config.yaml
model: "audio captioner"
dataset: "notes from a synthesiser with random patches"
train_examples: 78125
noise_aug: 0.002
time_shift_ms: 100
n_mels: 64
hop_length: 160
input: "log_mel"
spec_augment: true
win_length: 400
tokenizer: "word"
vocab_size: 43
encoder_arch: "densenet"
encoder_norm: "batchnorm"
encoder_activation: "relu"
encoder_depths: [6, 6, 6]
encoder_kernel_size: 3
encoder_stem: "single"
encoder_growth_rate: 32
fusion: "cross_attention"
decoder_width: 320
decoder_layers: 6
decoder_norm: "rmsnorm"
decoder_norm_position: "pre"
decoder_activation: "gelu"
decoder_mlp_ratio: 4
decoder_head_dim: 48
decoder_fused_qkv: false
decoder_bias: "qkv"
decoder_qk_norm: false
decoder_parallel_block: false
decoder_inner_norm: false
decoder_drop_path: 0.15
decoder_positions: "learned"
decoder_cross_attention_every: 1
decoder_tie_embeddings: false
init: "torch_default"
residual_init: "zero_last"
optimizer: "adamw"
lr: 0.00065
beta1: 0.85
beta2: 0.999
eps: 1e-08
grad_clip: 3.0
steps: 16700
batch_size: 128
epochs: 27.4
lr_schedule: "cosine"
final_lr_fraction: 0
warmup_steps: 330
weight_decay: 0.3
Rows from block 9 of the audio encoder of a small audio captioner, named by matrix and row number. Rows with one number belong to one channel. Each number is 500 + 50 x the weight over its row's rms, rounded and kept within 0 to 999. All counts start at 0. Numbers have three digits each.
After each channel's rows are labels from the 100 clips, of 14976, where the channel reaches its highest value: "top examples" is what is common among them. Only what is clearly more common there than usual is listed. The data: notes from a synthesiser with random patches. In brackets: how many of the 100.
# conv1: bottleneck pointwise conv (encoder.blocks.10.conv1.weight, 128x224x1x1), inputs 0-111
# conv2: growth 3x3 conv (encoder.blocks.10.conv2.weight, 32x128x3x3, transposed, each kernel summed), outputs 0-31

conv1.67:398520510452469502473521427487522538491482495477523498532551520411514487454431529478552537469519486475460508446487471519519557484617480409569450490463420495499446553567463391404453525534567532451549503528521528498511533503510477552510546534527512551459525458530476504553537452533520473515456552509496500470454507498468462525450520565546
conv2.67:503476504536467505539651515453529446474496465404522476552533361504543469524530488469509513529431
top examples: bass register (67); vibrato (49)

conv1.95:592495488488502508566488504508409542595426370465506492513516460442463507588440452557417373462530494550415532534547452522529492512577532451408501491512497388562528542485599483493426558524581483488530484547463456481469527489485467512555519542493429449448407430489451515464474587380480526549572582596545500368457492495493395568551478522498
conv2.95:489506539448429487530614368471510502494473482486448493526425584491541492607562511465500530531478
top examples: glide (93); bass register (54); ring modulation (26)

conv1.27:532514483491510557454468344525492507496551453429558503502443456320511475548447447470447507439389593493528457536586497492518504518492531654464451536585410493539503459534485554581537469509498529488558438572442554474458527446443521523552506482439407436506445461508360427483482494454392462433490539453517499486439510514493450518492457542469
conv2.27:385538515482453467445534421553495506471529529455541456548455475509491516443463418505438499595602
top examples: notch (52); filter wobble (46)

conv1.115:599430439466502422510493461469455560547536469460490508500465445466457590588496482523507497476485443497447493497481450427467460518410466488436471439493477509448481430470517496577495518522513411492447477484570538464450514439471548488485495403512585530495504479465463562481518507539414500588573442506591492545550491487470570439528527461511
conv2.115:542539459503476495382483471337529502563480507441511507402493555475470574522504496537532527523503
top examples: glide (99); pluck (59); triangle (28)

conv1.81:516482523422517497526496478509491507500509489524467446566502505508484404465477496466534462544463445486461454484474455454550495445548541546529481525499491460543480566564460435469429499536552530376537494519457490515487535491507502459569480526518601471502552510518551488453506563513510515492528560514469487516464503484466443541511534485475
conv2.81:500471459466485509502694467465476440422449470440492497508474409470511508499449498454521452516471
top examples: bass register (86); glide (51); pad (51)

conv1.60:563501453557474452510497551553527473498497441459534490483473544470467498527470506499493525435565524509521574583481517392461488458482483582417497561539585553538531492400490531527579517516432350480506462477432467528498508443453583588479510488466460428560469476469442513518408500560480520481530480519460535521494445571537523546578498512504
conv2.60:406364484480443511550467390471509494493516504496447381499508548439561475509513493503450512533495
top examples: bass register (58); drive (54); resonance (40)

conv1.29:463453557445447472454453479391496540470592513422549464487421376549484505425492483507553478514493474466477495554548451456535497370450466579517456499473413490412550480464453482494432383396480526440437452490507554551543435471540522464496526443519504545474510511458508529558521557547450438519466476498492491501570509498429516460450543472577
conv2.29:486422445549480519396558511556507401505531455544607500584503469462494503447494443538536498427490
top examples: drive (99); narrow pulse (63)

conv1.78:504508490452473497444543518539523557443550455495486537443493490536525406523457454532465501473478566450546532536487551468471476512468545602517528569451519476521472487507525558507545502509475474539501479479533552440475537505512418459434517489499501536508491568462509508477491443454535489456481475430467505499510433473492489521523532507516
conv2.78:353490545435498552532452536483529511507515528507457482537496486518336547466568515468485520459510
top examples: text has "pass" (98); resonance (92); filter wobble (87); envelope: gate (51)

conv1.104:480488434428542497512554414453461535509554523530623402529499503464547501557521602479477471406608538561531600514555431487536443496482490611443447578511463566515503501527489499439477457572413447451507535480433467574471525556534498578511420490463433435536499479507455501515432596485547546463532539535431520423590531541604435489475552560464
conv2.104:476440521561538521622412464440474491451476517526523417590421505500410457466490540516474516459514
top examples: drive (72); hard sync (52)

conv1.55:479534519518429502435475540532481501481523474465419516524492488449565512432505464453525521446552509505483487470502498569500437532485558417482577457525567462480533553532498473510473468519520509469476482560473517537516470530438508461476480498440477430476411547488518480492505544495506430506457499496500537501473502530456481557471448442470
conv2.55:471605435467538410534387466466496459403474498526431571469449481524488517418473541501505489514522
top examples: harmonic FM (28)

conv1.28:487520490467486532513439523531482460460445452513581427510527501441484480517501493479480516453539504503500518564510453568441465574454476383523513514512513500501532517518451507439416428501501490428512464582452494457490423462466483554405442530465461464507418477504467460525527479497444590479453524534446522533449504566490486505510423563457
conv2.28:378417481526454527512595509526433501571550518534482470588551509512544541489543435475458495568545
top examples: filter wobble (49); notch (43); oscillator: detuned saws (28)

conv1.107:588492474492522471487543437470434548560344421469569492500452565525446526662473451494517459545502450537414506451532426446477511377627492499434433563517506381529468500508596488503482604600562495486548533455453439504451508460515530531543518561513543497416490474489531518463477526447439590573521501521536496445485554418514518511516520473555
conv2.107:537482531463386516576511473381500502451442467466439554440468547530518564570527501450476536570481
top examples: glide (100); bass register (50); ring modulation (25)

conv1.36:585557440481567520532558488509437488476472484475413500547546535513479504486482427435443496511482424442484467525560493487499483491560532527400493507429533487556531586482532443506493437532545501448557419504433557475468539502493462463530455502445488422527596617563445453499478530494469458479504539503474513482483473580481529494545511433432
conv2.36:413439441414505474499522501504438459446429402447521440482388515472527453511504452445535458490465
top examples: narrow pulse (48)

conv1.112:436497481432503494475546439481422480489500516534527436524544466528565513540453465473538537483686503513505534483460491488551468441589496543487516551443462524540427495484433466455488459579543516553504581437436486596478502548558502523430483606534461453515538460475490523532446498581463502502469582621462488402498555527541490533374564683439
conv2.112:522492465550543517679526565415488497426500476524499514519460468484459452441520473545543506563448
top examples: narrow pulse (26)

conv1.69:476468516498538457522518526445458435469464532537469470490463499487556462568535489499528548518493532459497419413496591469531479537550565465494417506569504486457410449509441387518516496553511475559466553490465477590509505536573456478513508537529544482489529454505509526493447554540478551514433506516465512556418492446453460467470512562463
conv2.69:645538529507518503632472488498508492518504538454582510479516448551441437476539403508483501498458
top examples: saw (33)

conv1.120:420513451452499492566534445438509495458446547506483510564482442479616506465561538516482509427644427418477496493463461463534525491570579552477463512476493516485383536516430459418539446512535482518498501442504441557518475447529509484527527626595517552532529458552454538575472489541467438476466548503431489473423459481459438474482494525493
conv2.120:521520463477479498667571556497487461440517435513485458535453422471464443454565461487541491461447
top examples: vibrato (53); inharmonic FM (40)

conv1.7:446495501450496534377502459540535544523554494458598573507467479504522418442555487503522611532465582552540515407468575501527512556541508572484496570510487507493430558501543499533595496470510489530471542521547462491524573531507529441511535517468545508430479439549613542525448457497530492483474441463487505527549475403495473507606548563452
conv2.7:374542525539551510419478447497515465438508482506481483578558504496536482486452521488374513434581
top examples: tremolo (74); drive (55); triangle (31)

conv1.89:473450544462460548467465578458531524497495453489562558500501421468471453476453520541453504494544485473478525483496474535458538473516536452487482515421582524431488461525536483479523516511468505522423493470538570537474483475534428476477501527511461478458482451449545555526493518493510533509504471551508524524457528478404497515540457530503
conv2.89:513464418440499562534495542543514517495436450552492535598497524480448608515632532506465491525553
top examples: filter wobble (97); resonance (88); filter: band-pass (47)

conv1.123:513495437501532510490485420531465512444486467467539476509443503512588461519461479444442456480378509476511500512502482493451449473502479681495466551459454499516546469477523624577487467507469524440506467477431471483482507492478499455560529502446538466502527464490469424492468528552498516440475500370424506456522491416514513443502544427492
conv2.123:353418516520509512463544506523504505515520462400530427578511489514513430422449453512478526530560
top examples: drive (67); harmonic FM (28)

conv1.109:438522494565518483464498544527494566462455518523445534484461509545460480433578452514537483505393529548490505490539549507487520482367450471510561462516528523472441550466481537540498477486496481487460547551597451444634441436472468515482586479497501591523532516441553558482539464503569528464516439465450558544539474504506548513466533493539
conv2.109:495489599500541475471590457538482545523446505437536513532442548465545443455501469488649523429486
top examples: tremolo (55); filter wobble (50); resonance (41)

conv1.79:547471467514501516508513418508568532469531490457455511535636505280426546474464507502476538476468539528521460499587515581560504564546542505481544526571559526477435529570462505594478557532499449540545388600463602409423518501523479504511445518442439467512532528513409443421510493445419457501480504469541486504369482501548498546499425522446
conv2.79:518621428440490531518557447547461464470576543518463556431483473511463477468415516507545501608487
top examples: pluck (62); triangle (38); square (26)

conv1.105:487483509468527479561495434483505534448485450585490547458491488528614474470463431506437517502627530469556550532541476481393510585528527494445466495423504486511509511507642505449471526506486513554499625536495494465452492550684477541511491601539379493507443431517532519470471505393532498449540532444468584433473473554463525487512532438527
conv2.105:447471529373563501579515487432493525439515513553410415482485515509463442564579502467495527446526
top examples: narrow pulse (81); text has "register" (60); text has "bass" (60)

conv1.64:517509469544435541535523431552577536619425526512494484523636433450501459527518565504551486553460551564564510445535441571501555603483524380531510483490463519505457477536574504484457433469546437451507452535531456422477454505454557515508522475480539597493508478548482533489486420501492472473478493544573462537475551464585496488598604446515
conv2.64:396509545478468514423463442497463490500480481517484567496596443480505455524345451514449507449487
top examples: bass register (57); triangle (50)

conv1.111:501542461439520444443541513497386466495385467515460510538452416559515480516451526488561460583477379506416492454513474417465492430533423526563484515382442440490495521464518493479508499401535533422495496395498456457472458474520549570473473533563445482420430503465534473452463509462451552504487482501450466389518562506527526487452541514526
conv2.111:458531462622506530567486570504484520385492485471494572495556515493476592446490468508465493610503
top examples: glide (94); bass register (63); ring modulation (44)

conv1.40:462498576527526528377544519489494479505495550475459432526529446432527505532456485434523523407629534516536489395491441524536490421613548494541513565420502572543456509468440330495469548473517525546507512469470517565537472543488427495381433562499511458515533540445503521497499541571510510557445543604471523546544464455485548545424520613410
conv2.40:572495499375521476675503445492523536451508496476475567519507466584533471496502491458525511472487
top examples: filter wobble (79); resonance (44); saw (29)

conv1.23:526527561522558538501509415499448461486479506452445538514582439417494575519562464493492556485507534505546461508581502546554438513533548550465511561479487495479514556544521476568532520457538506586507426470509531481458462488525456483544486526516476463458526485469478488521521548397433474503476522387534412418453502536524553488481437542500
conv2.23:515569459483488497525530512492471446412529514455552524454485485525443533369448405473412501591491
top examples: text has "register" (51); text has "bass" (51); harmonic FM (49)

conv1.108:522512518508464511404479493513485512465581410427515584501481486509451453502489477463406525436385559474499500535542585485530394519521541645485485570519501424522586503543498534549544480463494486563500398491485526503510526494432479486434524534429460423449449463496464515505455477428497466461543454346480548457518425434483499493518521431489
conv2.108:409505568512475526550541523566495462500504489474493541581478557514437522419512413478421472480624
top examples: filter wobble (55); resonance (53); drive (51)

conv1.121:524486500471482512509437529451454454509496548473521490468434483506451478508476493540440440452520496504486459542502549506453504415500498452542513426440468453422506487618429452482471501489561493542442409531518577532511522500460483428523522491518534511439466522479492492521520470511525497522490462507534412490378574480435503473454501523516
conv2.121:508527475493518471486354565481472456520503523490512494602465481433479506507576499609516539600467
top examples: filter wobble (84); resonance (52); band-pass (40)

conv1.75:474458558540475470499515553509553459543479527473559464425549522492497474539553538479523499485372525585518532440446516457503536488477542394508494473559553542502541480517460409447565430450446429454482545465524496443523544445444540505473494452518566553508466464491451566487466416534478513475453469554527521665503589463523474571602509574501
conv2.75:439430537425506518574487358502498500492491456572396438528492577508528510533524540491492494428495
top examples: pitch class: A# (43); square (31)

conv1.61:410549604525457571469527477538499514469415509543485529493530458479439495536533500505488464467392490484467468504564534586500517598524510352530596530471465474507558588522507433533493578512564562486501467515472505488521470484497522545528511456513463505477442532519476470492578496433418521482507483522555497492433493563495549572486535407525
conv2.61:503564423519515468542501545488486507452496491504429609457513569477474575391471427405475505556507
top examples: glide (76); pluck (62); triangle (38); oscillator: square (32)

conv1.41:430506519488554515455495507516541484487513531468490534460571515448447440462512507510434532522456539451514553448465552469479492538483542481434520459437504501442511462492461511369510469462455430561466517491551530418532582507499428515495511514556463555516587434497453512615549419507519546430549473495561580586494473432411558558545397556538
conv2.41:505417441403515472457527392493516506571518479529440449517498416517481502443604551459473506435485
top examples: text has "pass" (91); filter wobble (67); resonance (63)

conv1.30:426518492441472488382488550507500482500487439535522533460450457473390542433450528503600523500468553498518495379508569470585435494493473494420494510459555494506431448445453447514516519519523406567479509493602431541537521463473489447376555486517473493450521530474543569457511570519540490476495514540493566461503475367493566548453465497475
conv2.30:517469579534522464577524499474448519482532476430554526611415530574536436437482408483463519548476
top examples: resonance (54); filter wobble (53)

conv1.88:465458520498517467439508498459567453537518505531477524405408518391468534496484495486526509483464489472499493442451510521505488558424506534486447564525459525451536481414400470528553482488467438537456517476556486501524467500431548452391476445484522467527537493503489567468522533496514464544530489574463541558559514425496535462555506491455
conv2.88:503498533448491509565468441561447539508467495505528564552446565541373433511473486485537517369531
top examples: text has "pass" (91); resonance (77); filter wobble (72)

conv1.24:489538453515464521501493476562544455532484499501512538500405557514547458500508502441530498479487539534537493486447428539470470541501513458540537533560517478522485593397534502463476426520549534453541482467433426482429436438500476557479458601462488453554449515486543439550483543451467550502480528466431494468476560529497457528442465522523
conv2.24:471406416527516499545557468445501521409518501456444408530484509508554594503427479458427502555538
top examples: filter opening (58); notch (46)

conv1.1:480490491531491467389492529541492484514436476543517480461542530448454526556575443480550500533563486543467516349470494465534531512504451386412495490503506512481369477475469420530487547540482394554481511497528503529493486549477498502487479463503475483500547513464460582461470472514506535592456483607507486540533536501542524459470435551443
conv2.1:562443468524558537619566485493483544540508469426484436516614586512531562514491468505447527547518
top examples: resonance (48); square (29)

conv1.42:482487514409550489559539425485474508459511464534534555508474512433587484593532493535512481456631502462475515446459523509487485567593483550490405541512487465509429511476491463383459495552514431520516570466458440648462441546604482477513500582591482439528514530658515550514455609498503516531500518516455612401494503451526412501424492565469
conv2.42:487485514480535503652581497449496461363513462494480476509465519486427458499415455485520497559489
top examples: text has "register" (53); text has "bass" (53); narrow pulse (39)

conv1.16:496537510502529463493550533483456446470531439485443382523508490568447493498496526478539504465474414481440419542471405539512488475521527484483494497468471464536490548517364364442476522542546548413514475511422513562555527463412470504489465509444464399511530555524482478508477553548484476562462549549473460498505482579495496451477477455393
conv2.16:486410455382426483594493471540472458493458516465374483532537437492556472493527491448478491463471
top examples: vibrato (66); swell (62); square (36)

conv1.82:572514513478490459468448511505519595539412470515537505428529440452493514576582462459543515510483475528468535418520452423541518454541505446415417411533444504473476458518600465551515563484478453518462507545605503483524559525533519546504509531560498541428488464427472609495519495513499559551531445538562496578559577550504496477533496530545
conv2.82:609531511540444499501495347399504493525518506463456556453539524527545568522471541481450527478547
top examples: glide (98); pluck (57); triangle (37)

conv1.97:476544530454464503493493496521465534534550427503472527487406484532444481443455518452416418359512473509452537509487488518482394472545530531524525509508488450521511509450452485460489493484504502523516564451491523475553442429439477497423525464480456466450422440440503499504467513461539499503517480464405497427518510454479526531484505481470
conv2.97:451504501590409497515465510565517524420466412427468499539506488507468550422563531456391493549479
top examples: drive (86); hard sync (40)

conv1.20:514551403529505544496511473537536509468478503530584436550572521438529576545466508467513575434476481518516496456544475507514500452549508434445495515565535561510480579502421392499446455552531422444572422592448531435498487493377553488488425556502539453514566510474414495531561457578409468557471534537578349544489592512570447483519474525446
conv2.20:523477471398503534585464449513484522554496551480513413445524513535551406513540515501626507506420
top examples: harmonic FM (69)

conv1.3:573432483499470466502522481482533431402531515485462519531555514540511477467527536593538512521503446467507400472519516437493523451461448400531475478512492507519394423538481483491481539538510494482487490517473501548450508537514517429549521443498536512527565563478448467314429459537564415451470487505437457423455476465469521433452489504444
conv2.3:459538459419487535485403571551520478478444494496518552391502590446457553469486511580512509567452
top examples: bass register (94); tremolo (52); pitch class: B (31); oscillator: detuned saws (27)

conv1.52:445473467494407438469493531519476561570459464503503539496481530376519490494469479409547509440525509537491513472533517529444449547530550474473471508507505491505434506498464556597540543560494366548511588576566521444533543498460520482439471469485514468418483477496478563491510499543538515505494474510459493537472504520473505508493450565510
conv2.52:503530547587519579518608529388518494465509434457432495449500466458530441581557458528467521495470
top examples: text has "pass" (95); resonance (81); filter closing (56)